From a checkpoint of a small spectrogram enhancement model.
Training: soap at rate 0.0041, 11600 steps, batches of 64.
Rows from block 4 of a small spectrogram enhancement model, named by matrix and row number. Rows with one number belong to one channel. Each number is 128 + 32 x the weight over its row's rms, rounded and kept within 0 to 255. All counts start at 0.
After each channel's rows are labels from the 100 clips, of 14976, where the channel reaches its highest value: "responds to" is what is common among them. Only what is clearly more common there than usual is listed. The data: synthetic speech, music and everyday sounds put through simulated rooms and audio effects.
# convs0: first 3x3 conv (model.mid.1.convs.0.weight, 256x256x3x3, each kernel summed), inputs 128-255
# convs1: second 3x3 conv (model.mid.1.convs.1.weight, 256x256x3x3, transposed, each kernel summed), outputs 128-255

convs0.205 [153 134 168 180 145 164 118 123 161 142 133 119 115  69 103 161 120 139 153 144 158 155  88 137 107 198  90 121 120 127 208 134 124  38 100 171 146 107  95 136 145 118 145 109 147 113  74 134 153 132  93 155 140 124 118 124 154 186 128 111 115 145 128 126 129 127 115 105  81 164 130 152 130 150  88 102 143  83 158 102  94  99  93 142  82 136 103 155  87 150 186 155 179 147  95  78 155 109 162  68 142 145 104  89 120 122  82  92 106  80 124 106 114  91 106 126 122  80 145  88 184  91 226 106 127 181  81 132]
convs1.205 [152 150 154  79 141  77 206 141 105 142 162 132 130 197  77 136 171 124  95 137 123 132 157 105 143  61 140 152 122 142  86 145 126 186 103  89 145  73 142 167 135 162 107 167 134 126 151 117 171  92 102 158 131 137 147  93  91  73  98 133 144 126 168 118 120 147 113 116 136  87  76 208 140 105 118 165 133 154 139 162 135 138 106 129 150  99  94 103 111 128 109  97 154 116 178 182 102 121 116 142 155 170 189 123 131 179 135 145 124  96 158 142 116 169  80  89 174  92 167 109 196 123 144 130 137  66 127 101]
responds to: speech

convs0.119 [106 105 153  89 131 169 112  93 188 165 111 163 115 131 144 130 158  93 179  79  79 127 165 112 144 153 138 136 161 186 175 115  58  46 176  71  81 135 183 141 141 132 143 106 139 137 161 109 152 161 126 109 218 137 145 155  76 144 107 128  96  98  80 106 117  73 103  92 127  83 110 153 151 168 118  86  74 115  98  91 178 155  67 104 125 178 187 132 123 156 139 111 155 150 156 110 189 174 153 158 143 143 124 107  85 112 118 115 173 128 161  88  69 158 129 100 103 109 122 142 137 129 188 114 138 153 109  95]
convs1.119 [105 191 150 117 127 126 205 120  92 166 105 105 125 118 167 135 154 148  87 150 116 124 132 130  92 113 132 131 133 122  81  56 145 200 148 201 128 109  57 138 112  82 128 120  97  94 170 135  94 191 177  94  79  57 108 127 134  74 155 104 140  93 151  74 114  93 142  84 166 134 148 100 132  64 115  86 186 143 141 160 156 115 152 147 147 160 147 167 160  67 106  97 147 116 148 100 107 135 127 117 151 126 187 139 187 135  58 161 132  95 145 154 124 114 113 196 114 118 151 165 186 145 144 185 112 131 166 161]
responds to: everyday sound

convs0.236 [148 158 127  95 134 130  83 134 156 126  99 153 164  67 172  97 119 141 126 152 173 128  88  95  96 132 164 114 149 116 132 154 158  70 200 153  68 144  60 136  96 122 163 150 182 146  70 125 118 159 174  93 138  95  81 133 149  96 166 159 139 124 138 130  93 165 159  96 164 150 180 140 128 179 155 103  84 139 124  90  87 117  21 159 129 122 107 122  67 102 112 150 122 104 181 166 181 184  73 133 157  90 151 108  41 165 109 140 112 129  64 113 118 150 132 107  76 136 167 121 148 111 163 131 195 148 154 140]
convs1.236 [113 120 127 148 142  89 111 130 133 146 114 125 125 159  61 172 102  93 109 126 127 159 177 121  76 117 160 133 132 146  72 138 136 175 167  95 136  79 136 124  94 154 158 120 179 132 105 117  51 121  79 148 174 142  69 138 142  80  97 117 124  77  99 151 139 132 157 146  75 132 107 176 126 102 120 182 133  89 129 164 171 106 168  41 113 175 161  85 156 136 122 146 153 174 124 137 129 101 131 200 139 118  90 152 172  89 164  93 113 145 201  90 136 121 113 125 132 107 119 132 126 167 136 125  93  92  95 138]
responds to: reversed

convs0.11 [166 132  98 109  81 100  98  75 223 178 126 188 178 142  78  81 112 104 115 149 139 127 120 156 113 114  99 127 126 160 228 122 134  92 183 124 124 145  71 169 110 130 121 108 129  72 130 126 170 129  99 131 162 129  45 146 105 136 205 116 116 162 145 154 114 100 171 141 146 110  91 148  95 101 174 132 135 171  98  81 126 130 162 133 122  49 122 109 123 117 171 173 177 162 117 141 107 141 149 137  94  94  76 121 106 153 104 152 136 116 133  87 164 110 175 124 131 114 119  61 180 131 238 110 110 151 107 154]
convs1.11 [107 125 117  94 177 136 167 108 132  98  88  96 118 115 186 125 132 122 134 128 100 106  54  69 131  76 185 111  71 133 135 133 172 122 130 134 165  97 150 121 151 107 121 166 146 155 167 111 154 168 145 120 150 123 209 107 103 121 117 105 145 114 107 141 127 149  97 110 162 160 159 137  89  96 124 109 183 143 126 211  83 160 135  83  67 204 156 111 124 151 109 115 130 134 126  78 168 150 120  63 124 155 135 175 167 131 115 121 162 177 121 179 100 170 116  96 107 115  59 152 146 190 103 115 148 125  95 123]
responds to: speech; reversed

convs0.108 [154 159 114 188 134 121 123 118 126 167 117 137 119 130 167 162 132 101 157 131 114 162 123 129 119 162 146  96 171 129 144 110  77  85 163 116 156 173 116 138  88  97 124 145 158 126 128 147 137 173  96 148 133 121 154  82  76 118 173 170 143 153  86 100 163  61  98 190 134 132 126 115  86 129 191 108 115 102 147 125 112 123  92 129 111 136 118 212  88 130 183 128 159 186 116  77 137 136  70 132  70 113 134  89 111 140 141 161 157 129  88 179 115  79 159 146 111  68  99 139 154 153 104 180 137 136 122 166]
convs1.108 [151 101 120 109 128 162 145  83 115 125 131 131 101 151 128  52  83 155 104 140 107  67 118 107 137 163 120 135 111 123  95 154 143 151 133 134 164 110 123 109 166 122 146 155 148 130 175 165 150  53 137 144 103 122 130 151 193 181 137 119 139 175 142 159 130  98 140 108 122 122 113 129 183 178  34 106  69 117 115  60  64 174 157 155 103 141  95 121 125 163 118 130  64 140  54 178 111  90 114 134 151 134 142 111  54 156 148  66 159 108 152 192 133 184  17 125 105 150 174 146 101 122 148 147 175 116 105 139]
responds to: drums; number of effects: 0

convs0.102 [ 66 144 105 126 144  85 167 180 161 173  83 148 138 118 160 121 107 135 129  81 114  72 129 109 155 162 165 158  99 159 126 127  80 111 144 114 105 150 151 177 131 165 182 115 105  80 143 113 107 144 112 115 106 110 159 114 158 202 108 125 168 114  74  70  94 140 116 167 133 130 158 145 193 119 114 139  96 139  86 183 134 170 120 139 191  76 149 166  78 126 133  88 172 134 168 153 117  67 128 136 136  75 139 158 111 141 152 113 135 181 118 117 124  94 147 113 145 154 104 135  77 140 102 143 162 112 148 162]
convs1.102 [159 147 146  88 132 112 135 119  69 151 126  80  94 101 125 142 111 141 115 154 134 141 138 158 111 121  56  98 144 102  98 139 142 124 126 153 146 125 153 135 110 110 109 104 110 162  53 115 156 116 155 124 110 145  50 174 139 148 125  96 109 137 157 189 116 142 135 104  96 126 131 159  99 125 157 164 100  90 152  65 178  97 134 139  80 134 129 115 107 169 152 211 176  96  89  76 135 177  97 150 158 125  83  73 156 178 172  65  84  87 118 144 148 120 147 173 101 182 126 146 139  80 155  92 165 114 134  87]
responds to: far; drums

convs0.16 [125 103 108 129  67  84 107  84 192 179 118 154 155 125 151 102  86 161 116 114 173 138  84 124 139 149 136 173 167 122 152 125 144 126 125 165 114 164  94 110  97 129 139 100 148 113 176 151 146 140  89 129 137  93 138 130 154 132 139 122 140 114 159 163 129 204 126 114 112 153 126  84  99 118 131 129 164 130 129 146 144 218 114 129 120 117 117  95 148 176 168 130 168 119  90 116 141 116 114 140 139 124 102 142 165  44 125 154 101 123  92 157  74 160 128 128  99 150 126  80 174 130  59  80  90 154 109  95]
convs1.16 [161  99 130 124 205 196 144 156 119 118 118  96 129 114  97 147 178 137 136 144  98 149 139 105 111 130 108 103 108  77  89 121 117 128 159 132 170 112 119 164 166 133 133 148  81  96 126 107 143  97 177 145 144 159 142 149  85 176 110 146 135 122  89 159 142 109 136 141 138 129 121 118 103 104  89 145 153 156 171 105 133 126 145 125 106 118 159 143 134  79 153  59  77 168 175 232 159 158 101  83 122 133 108 148 151 198 148 127 144 153  97 157 116  93 120 121 150 118 128 179 153 116 134 154 136 127 112 154]
responds to: everyday sound

convs0.234 [157 200 208 105 106 109 164 126 105 136 110 133  89 141 131 122 131 136 131 131 128 116 125 100 138 141 123 125 110  91 115 138 148 150 140  76  30 112  62  69 174  93 122 147  85 124 103 139 115 147 125 141 223  98  97 122 115 149 117 119 151 155 154  68 168 137 141  76 152  55 118 160 143 116 128  80 162 177  60  58 150 130 136 106 112 186 113  97 124 149 136 126 134 117 125 126 147 105 121  77 141 131  95 140 139  99 127 108  93 163 205 153 176 148  73  69 109 108 101 183 170 121 161 134 156 126 122  71]
convs1.234 [127  59 160 121  91 126 110 149 152 162 100  91 158 199 161  88 144 118 150 136 107 129 131 189 148 128 129 149 103 114 176 127 114 132 141  95 106  88 114 157  79 161 134 100 102 121 115 182  65 139 100 134 124 113 179 113 112 158 189 126 163 145 128 107 158 145 171 160 131 174  79 173 156 115 152  96 117 190 118 142 152 120  87 117 163 146 170 157  77  85 122 176  96  91 157  63  85  96 112 132 124 145 113 133  71 177 117 114 137 156 121 124 133 126 105 139 142 136  93  69 163 115 167 102 144 159 126  82]
responds to: speech; far

convs0.41 [127 112 167  81 122  83 141  71 146 205 110 126 128 159 103 160 106 144 163  87 163 124  91 110 145  86 160 136 148 115 162  98 139 159 161  73  99 113  96 171  92 125 126  85 100 107 121 208 110  71  92 150 105 133 116 132 118  96 145 111  64  91 113 111 155 174 105 145 101 111  84 216 135 118 165 186 188 149 123 125 121 149 113 135  94 113 107 108 100 124 139  91 108  71 148 155  98 139 137 131 186 165 180 104 104 150 135 136 114 145 118  77 140 146 193 170 131 125 135  90 119 125 225 129  69 144 127 137]
convs1.41 [113 148 133 124 131 163 156 136 159 119 117 136 124 115 146 170 136 129  85 136 127  90 162 103  58  68 126 123 117 112 213 151 168  85 153 189 140 105 118 146 155 108  84 126 162 139 162  62 132 123 112  96 139  56 148 103  82 146 122 181 152 134  89 121 107 100  62 100 163 117 186 140  97 119 128 116 131 118 125 185  79 105  78 102 156 146 151 135  80 101  80 149  97 206 205 136 150 170 115 138  94 126 132 147 180 144 173 117 106 165 136 187 119 177  92  90 138  75 107 181 138 128 165 164 138 104 123 195]
responds to: speech; reversed

convs0.48 [117 138 186 149 138 102 186 127 188 117 183 130 159 147 136  80 130 146  91 177  87  89 143  95  69 143  57 101 193  79  86  45 103 120 146 102 202 140  98 145 198 147 145 172  86 142 112 102  93 149 120 145 167 148 172  91  85 101 142 140  91 160 135  59 140 139  90 107 103 138 116  86 124 105 129  78 161 126 101  38 148 142 162 138 125 119 178 141 162  92  78  92 128 159  76 134 136  75 138 111 139 123 138 106 158 133  97 122  99 203 112 176 126  64  91  92  87 138  97 120 130  64 145 192 156 115 109 117]
convs1.48 [ 82 116  93 120  79  61 101  96  96  87 125 112 159 125 124 151  58 101 101 139  86 117 116 127 172 130 150  90  94 163 110 114 170 136 101 162 130 139 150  91  47 132 128  55 155 173 151 113 168 137 141 154 125 102  81 142 155  79  77 135 124 132 133 173 148 131 174  96 110 124 136 156  84 150 120 149 140 115 156 182 121 162  81 107  84 137  87 117 114  78  92 125 114  82  89 107  97 140  98 150 136  93 160 140  87 147 118 135  98 101 125 120 153 160 115  73 104 123 125 131 140 112 176 107 143 147  89 127]
responds to: drums; long reverberation; reverberation time: 1.2 to 2.4 s

convs0.172 [118 171 127  96 152 134 152 108 104 162 151 149 122 150 144 129 131 104 134  97 127 111 122 145 103 147 146 176  65 118 140 141 137 107 101 116 165 204 107 156 130 100 161 108 135 170 138 163 166  75 119  88 125 153 182 154 105  67  85 159 139  99 135  90  99 118 139 169 118  64 130 131 101 103 156 104 105 128 158 154 112 207  97  75 108 113 124 109  92 134 130 113 101 160 141 158 168  92 156  89 155  81 122 154 168 138 119 149 160 144  53 210 179 111 126 114 143 113 153  51 154 138 233 159 120 142 166  94]
convs1.172 [147 104  70 191 134 134 125 144 110 129 118 146 105 120 144 135  99 170 152  87 153  96 101  36  64 121 205 123 149 116 155 104 140 194 121 122 138 144 138 184  91 190  88 115 149 101 112 113 108 140 108 134 130  85 102 143 142 122 116 118 148 108 147 118 119 137 111  87 155 189 199 118 160 156 186 145 141 126  99 153 145  97 162 173 172 102 130 177 147 126 131 139 110 112  93  90 152 134  74 108 114 119 124 108 102 135 116 132 107 172 146  54 110 119 129 125 127  72  59 183 100 184 145 103 181 130  70 147]
responds to: speech; reversed

convs0.26 [109 106 129 119 117 124 113 126 138 101 125 101 145 138 165  96  93 104 110 160  98 132  99 155 178 157 183 176 137 125 211 131 147  92  89 147 100 104 147 156 119 216 163 122 150  49  67 145 136 130 146  99 100 183 116 108 112 147 128 112 153 142 178 133 121 178  69 126 100  67 126 182 145 124 166 175 209 145 112 189 136  95 146 127 145 119  71 133  94  77 135 171 188  94 113 111 176 106 151 120 129 157 164  49 139 142  44 183  86 115 157 113 158 160  87 143  96 124 155 125 166  81 179  94  91 149 112 167]
convs1.26 [175 128 112  97 138 126 140 151 172 134  78 122  97 166 116 162 152 120 130 166 101 145 131 120  58 119  68 139  77 114 104  96 198 111 163 100 118  92 151 192 152 103  77 156 141 185 128  97 132 157  42 124 154 146 101 120  59 166  91 119 140 120  91 125  92 108 137 167 110 129 152 213 118 137 177 156  98 170 137 117 146 157 136 138 147 135 115  77 133 120 155  77 153 129 159 138 132 100 198 154 182 139 116 103 106 141 202 126 128 126 156 149 159 109 163 123 183 146  79  95 145 146 163 117 135 119 144  71]
responds to: everyday sound

convs0.192 [106  94 147 158 110  80 136 105 155 120 145 131 128 116  88 175  56 179  82 135  74 143 108  95  83  63 138 172 137 137 110 116 106 127 185 175 134 157 133  93 102  87 173  83 180 121 123  58  70  87 112  95 137 109 121 137 189 159 105 157 139 116  76 123 169 154 120 137 153 134 132 109 120 120  93 169 108 131  62 106 198 164 114 144 146 192 139 143 127  98 141 143 119 176  93 197  83 114 175 129 100 134 131  71 151 117 187 219 143 140 105 118 164  87 105 115 112 152 107 151 132  77 119 121 118 191 138 136]
convs1.192 [152 165 125  98 162  91  82 101 106 112  49 139 112 141 144  94 166 162 179 169 134 110 117 172 136 189 133  84 100 116 107 125  98 156 124  94 151 106 111 136 117 181 170 191 112 167 166 132 183 149 150 145  76 113 119 140 112  59 127 138  75  73 164 148 169 147 157 114 117 144 146 102  86 115  95 106 159 125 211 122  92 124 146 155 115 127 187 178 171 132  97 173 102 143 174 129 121 151 124 150 209 154  86 148 135 139 112 123 200  90 109 117 125 139 173 112 112 163 143 129 183 175 116 156 111 114 106 118]
responds to: everyday sound; number of effects: 0

convs0.116 [ 99  41  93 193  96 136  99  70 191  93 151 127 130 114 164 104 129 150 110 110 181 160 152 106 111  96 150 143 164 138 163 115 129  99 189 160  94 188 125 126 109 167 106 132 133 105 135  86 132 131 141 143  93 127 130 153  85 179 135 103  78 111 110 117 107 140 170 118 104 128 111 142 103 128  49  88 171 163 157 183 112 116  89  96  87  94 117 111 128  75 114  86 139 212  88 112 192 178 138 155  71 129 181 131 129 144 113 129 139  96 116 116 161 153 101 172 153 123 168  80 126 124 193 107  77 167 165 195]
convs1.116 [113 136  53 122 140 123 108 106  92 148  73 179  91 138 133 132 109 200 152 156 174 118  98  69 125 123 105 119 120  62 183 130 134 153 150 120 131  61 130 168 107 110 139  84 147 148 141 144 114 124  99 109 141 165 152 182 117  90 113 142 153 152 163 117 107  92  83  74  69 106 149 195 103 136 121 163 131 149 143  75 141 137 129 119 197 102 110 117 146 114 197 145 114 112 142 137 165 124 126 132 167 100  94 155 142 142 142 132 118 147 127 133 161 126 127 141 114 116 132 125  88 182 151 151 114  75 144 154]
responds to: reversed

convs0.138 [121 146  68 110 139 115 102 145  63 118 121 139 150 113 101 118  77 149 151  92  84 137  64  88 134  91 174 137 106 127  98 174 137  73  88 137 118  99 122  88 161 105 132 161 137 136  73 125 114 117 138 149 137 110 160 145 148 233 142 136 145 112 126 152 158 148 158 126 130 142 178 149 149  85 131  88 159 200 120 160 114  98  87 125  65 145 128 137  85 122 132 135  64 136  61 134 149 133 135 159 109 125 154 155 178 162 194 143 115 158 101 103 131  99 128 105 168 144  43  86 120 123 176 120  79 123 115 121]
convs1.138 [ 97 147 101 184 149 188 103 107 133 133 188 150 130 154 131 131 123  67 168 120 131 165 175 155  70 179  93 127 122 130 189  99 143 146 139  58 179 128 142 148 160 162 145 103 139 139 136 169 136  20 120 120 115 144  86 154 103  92 164 165 103 111  61 108  89 134  86 130 146 153 123 109  98 130 120 140  85  94 172  82  85 127 116  81 137 216 117 104 140 113  98 137 134 186 147 149 130 105 100 117 122  66  79 135 114 109 107 144  93 111 194 155 159 151 177 151 133 137 194 142  98 120 140  97 208  93 131 108]
responds to: drums

convs0.166 [127 123 182 141 147 179 168 102 148 164 111 137 120 181 147 168 151 148 124 112 128 156 185 138 168  61 183 157 101 165 133 185 144  51  66  92 119 133 167 144 141  90 134 128  79 127  92 121 173  95 173 122 183  98 111  86 131 105 145 149 126 110  81 151  78  96 147 117 125 143 120 152  94 156 133 149  30 164 148 121 123  81  90 136 128 128 123  96  83 113 125 117 101 111 154 115  83 154 113 151  90 146 170 140 127 148 102  71 172 114 103 115 124 132 196 159 118 116 169 146 217 213 145 155 163 162 127 133]
convs1.166 [109 119  53 164 133 158 118 147 117 100 129 106 131  96 129 123 173 159 136  85 161 163 114  81 101 119 115  78 179 141 158 143  75 118 184 116  68  98 164 105 127 119 123 124 131  70 148 174  64 152 142 128 107 150 124 146 204 123 178 132 178 158 164  86 137 195 148  86 186 178 144 142 110 148 161 100 145 146 107 142  77 137 112  80 140 148  86  89 175 101 102 141 130 105  91 131 174 192  89  97 131 110 123 155 110 122 164 171 134 196  74 104 157 171 122 164 118 112 134 155 113 106 128 122 106 118 139 149]
responds to: bit reduction

convs0.86 [116 126 135 116  77 109 130 132 122 109 139  70 130 144 126 139 126  81 139 191 148 112 173 208  81 111 133 128 127 184 180 129 123 163 126 140  90 149 151  87 107 100 141  89 159 109  91 125 101 113 172  69 117 131 113 111 114 130 101  99 107 166 175 127 167 100 124  87  97  81 150 200  88 111 182 121 116 142  81 192 107 151 123 117 119  92 114 181  61 114  96 105 134  93 152 168 186  85 158 129 101 114 122 138 154 181  87  96 158 143 104 181 180 113 120 154  96 129 123 104  67 155 230 113 162 125 114 126]
convs1.86 [119  98  55 120 185  90 135 151  95 111  85 146 159 106 126 146 172  97 154 111  86 154 112  67 136 103 135 120 150 140 158 173 137 155 122 162 152  92  89 188 141 158 117 186 105 119 165 117 152 116 138 144 151 148 111 112 119 158  57 118 139 102  49 145 110 133 147 145 145 135 111 110 129 158 181 143 174 250  89 194  85 153 156 106  96 143  94 144 166 141 114  88 128 122 151 117 175 199 112 129 171 130 142  92 161 129  88 194 118 127 163 111  78 122 154 137 150 100 107 143 145 172 118  82 129 115  76 182]
responds to: speech; reversed

convs0.129 [132 112 125 140 101 128  82  87 131  88 139 141 143 144 153 159  90 132 144 148 116 108 118  74 151 106 115  92 121 136 163 127 149 163 163 202 150 180 140  94  84 120 183 163 118 105 133 138 126 152 112 178 111 163 135 154  83 199 131 118 104  67 130  86 103 126 133 171 100 141 149 235 154  94 119 132 191 110 145 197  76 139 217 104 116 140 160 170 135 102 101 139 135 102 141 143 121 136 148 143 142 169 149 130 106 137 140 115  77  74 159  94 131 124 118 167 159 124 124 108 106  95 192  84 125 156 147 107]
convs1.129 [109 196 120  94 130 123 198  97 136 137  80 159  99 162 105 135 163 106  80 158 122 193  88 105  80 126  97 135  98 114 153 107 146 141 114 124 168  79 173 194 151 133 107 112 122 134 143 143 126  87 179 114 120 140  93  97  63  59  93 116 140 172 101 171 114  83 119 133 101  85 127 131 141 153 146 155 141 180 149  78  93 123  88 108 184 120 124  81 161 134 168 143 115 123  87 147 125 101 187 110 155  99 126  95 136 100 151 226  89 138 130 201 124 111 122  97 110  79 107 148 129 136 175 139  89 142 159 133]
responds to: speech

convs0.230 [139 133  97 111 127 137 124 152 150 124 146 106 201 102  46  95 185 147  80  56 143 145 183 124 111 121 108 187  82 178 136 184  80 133  85  74 130  58 110 156 175 139  79 165 119 132 160 152 167 101 140 105 106 141  93 104 169 138  85  99 133 117  96 103 120 129 133 147 169  93 168 206 140 141  93 153 118  96 120 122 118  91 113 173  93 108  81 112 127 124 132 154  81  91 157 188 148 147 139 115 128 138 186  86 141 122 130 157 137 119 114  53 109 100 240 109 159  71  97  77 124  98 139 146  95  84 147 127]
convs1.230 [ 88 121 120 148 126  90 154 111  60 107 104 166 132 105 161 156 169 100 167  99 129 190 120  75 104 125  81 188 123 176 152 145 155  72  94 124 167 130 106 108 171 130 175 116 185 121 127 101 135 103 110  95 128 126 151 137 153 124 169 235 105 132 154 210 166 175  86 127 125 124 140 130  93 114 166 181  85  67 161  81 143 156 152  76 174 150 128 134 153 144 158 147 151 134 130 143 149 155 115 140 105 120 104 105 145  86 175 190 163 120 141 104 113  62 146 133  88  97 145 161 112 116 117  92 139 119 109 137]
responds to: reversed

convs0.195 [108 138 170 161 152  76 137 128 148 155 101 102 195 139  71 123  69 132 142 137  64 120 171 114 110 170 135 157 126 179 161 114  98 181 157 117 245 123 134 145 114 215  59 150 151 134 143 120 111  93 123 125 141 104 127 135 143 104  98 141 148  95 141  91 145 115 116  92 191 104 146 102  87 136 143 117 124 100  83 123 117  88  88 103 177 139 141 117 159 133 128 127 192 144 118 104 166 128 100 150 125 124 123  85 157 150 126  87  27 146 177 123 186 129  76  76 121 125 119  95  93 123 161 152  89 120 144 176]
convs1.195 [ 95 109 115 143 120 120  68  95 122 136 166  77 134 119 121 165  68 135 126 126 122  75 105 145 199  87 190  82 121  98 130  97 131 122 123 137 154  96 105 119 122  91 202  62 128 151 109 138 122 160 143  93 114 146  91 163 174 140  85 123 154 125  87 153 114 146 129 101  92 131 203 162  99 148 117 128 167  96 100 149 133 178 125  58  63 161  98 138 105  92  96 136 131  87 143 150 106  86  85 101 122 125 127 177 134 131 152 150 149 139 100  93 161 136 132 126 151  77 124 118 127 128 211  93 120 130 130 167]
responds to: drums

convs0.141 [136 158 137 121  91 147 179  54 154 110 177 116 145 106 110  99 196 154 125  91 114 147 115 163 122 153 149 183 120 130 109 173 103  87 170  49 154 139 151 143 123 119 162 110 178 123 158  64 173  63  80 207 128 137 132  97 158 126 189 142 111 109 129 135 108 147 153  90 105 115 134 117 162 110 117 169  83 117 116  61 172 168 107 149 124 135 166 129 194 153 142  78 166 126  90 133 110 129 123  47 208 146 155  95 141 189 124 107 173 140 140 151 130 146  38 160 112 112 124 181 100 156 115 131 140 139 147 107]
convs1.141 [164 133 109 101 103 123  70 177 142 181 159  92 161 127 123 147  85 197 160 131 152 131 158 118 161 147 144 156 183 145 146 115  82 118  97 222 133 113 111 144  91 160 169 100  90 129 119 157 127 242 177 104 138 103 113 166 167  76 110 103  98 174 134 100 143  69 149 126 147 164 121 130  85 113 158 125 140 167 134 178 130  73 171 162 107 101 170 125  91  65  91  52 102 108 151 124 145 132 113 127 152 138 142 151  88 148 103 162 157 170 123 151 173 144 145 117 168 159 153 145 132 121 125 184 132 174 128 116]
responds to: bit reduction; number of effects: 3 or more

convs0.142 [122 125 162  60 148 100  96 110 125  90  86 124 103 102 152 139 113 136  85 140  88 109 114 129 105 173 183 109  95 138 151 108 116 160 116 109 129 103 106  76 157 171 142 136 136  71 119 138 105  90 133 115 135 106 172  80 103 154 122 207 141 168 121  38 183 143 108  99 136 116 135 184 126 171 155 147 185 127 108  97 191 145 157  96  86 155 122 126 161 122 111 125 145 166 117 136 207 138 148 117 164 116 166 131 132  87 129 115  25 122 161 160 151 131 103  94 136 129  98 116  24 117 112 162 115 123  80 113]
convs1.142 [134  97 102 158 107  87 186  97 116 169 103  76 155 199 147 100  99 125  94 121  91  64 169 195 176 125 112 153 123  89 187 153 164  90 118 131 151 133  84 108 139 195 110  80 114  98 139 138 131 122 142 158 153  78 140 115  95 122 117 165 107 108 199 166 149 149 191 100 112 189  85 170  80 154 149  88 142 136 128 169 118 127  64 108 131  99 177 156 133 100 116 171 118 101 141  80 104  98  76 106 108 110 103 112 113 178 140 156 154 153 156  97 119 132 131  85  72 143 133 143 162 150 144  71  90  98 132 120]
responds to: far; drums; long reverberation; reverberation time: 1.2 to 2.4 s

convs0.139 [108 102  75 153 106 113  61 154 108 124 137 122 140  64 118 150 116 112 163 136 119  99 162 129 107 127 100 122 110 168 119 114  97  88  82 156  70 131 192 114 102 126 130 195 154 124 154 129  90 125 159 100 149 142 197  87 113  77 119 169 146 135  75  49 127 175 186 142 118 154 153 128 114 106 159 163 169 162 145 118 121 120 141 166  98 105 122 176 177 168 170  69  86 137 143 130 183 139 120 124  72 167 110 148 176 168 104 182  83  93 129 130 155  99 145 121 139 116 146 131 185 127 132 173 109 107 171 151]
convs1.139 [130 102 123 166  67 200 165  98 149 124 122 126  68  86 180 123 117 163  84 110 110 136 131 170 184 110 109 183 104  93 136 131 124 179 190 166 177 141 140 165 148 146 116  87 198 156 125 137 131  46  72  98 115 137  84 145 139 122 159  88  90 164 173 167 174 110 142 107 102 127 118 100 127 138  49  66 120  68 117 139 189 172 123  96 111 145 135  97 150 143 116 185 138 138 143  87 156 149 113  78 151 141 114 136 112  97 114  96 193 129  77  69 102 106  89  85 138 163 166 147 108 123 113 108 133 123  86 144]
responds to: drums

convs0.31 [129  63  75 110 105  76 140 141 109  92 117  81  79  54 109  72 156 120 116  95 168  83 180 121  92 151 111 161 145 132 130 118 115  91 168 103  97 209 141  82 102  88 139 113 133 127 179 160 135 136 157 147 167 146 125 134 113 148  92 126  91  52 119 104 110  74 103 122 190  81 163  83 122  97 130 119 127 178 136 161 119  86  77 151  85 154 200 132 136  93 131 102  95 156 157 163 164 135 128 110 110 102 139 143  69 130 140  77 157 156 109 157 146 213 116 182 221 122 163 164 161 140 187 165 112 102 153 160]
convs1.31 [181 133 114 107 116 171 140  89 127 102 146 150 160 125 113 143  91 143 157 129 154 121 121 148 155 199 106 116 113  91 142  68 154 190 123 106 151 132 117 149 195 107 154 157 187 118  67 148  88  92 149 124  99 129  92 178 106 123 139 179 143 136 167 143 104 133 167 150  66 122 106 101 138 173  37 137  67  73 125  76 124 119 153  88 158 113 200  92 121 150 184 200  88 175 130 130 144 115 125 104 130 112 134 129 141  96 187 136 131 160 145 129 130 112  93 153 111 153 125 159  54  82  97 108 134  92 175  83]
responds to: drums; telephone band

convs0.87 [146 159 185 144 161 112  87 192 166 146  93 104 144 118 120 155 133 128 226  94  99  83 152 144  69 167 147 104 123 175 143 154 122 105 144 104 124 156 120  83 154 171 112 199 101  72  74 124  64 112 109 105 189 137 118 118 134 128  96 157 133 104 110  91 131 165  92 129 149 137 144 140 127 132  84  59 170 175 100 144 151  90 132 100 141 142 129 115  69 168 102 142 123 126 122  92 172 117 120 129 147 147 132 109 170 123  92  66  67 111 150 129 133 114  83 105 100 137 115 111 108 142 130 142 108 128 177  79]
convs1.87 [131 100 126 107  90 135 140  72 103  73 150 127 151 111 156 110 129 165  90  85 141 166 169 145 195  93 133 184 121 132 134 142 106 127 101  98 144 126  91 146 118 103 184  63 142 164 159 135 183 112 137 113 106  76  29  94 193 140 116 116 146 140 123 132 147 117 156 155  91 130 153  90 137 149 146 108 156 100 100 112 159 204  88 114  82 185 159 192 117  79 120 146  94 175  88 127 120  73  74 119 138 139 115 174 138 129 133 130 138 106 152  84 165 151 107 130 151 102 138  68 128 133 119  89 167  98 102 132]
responds to: drums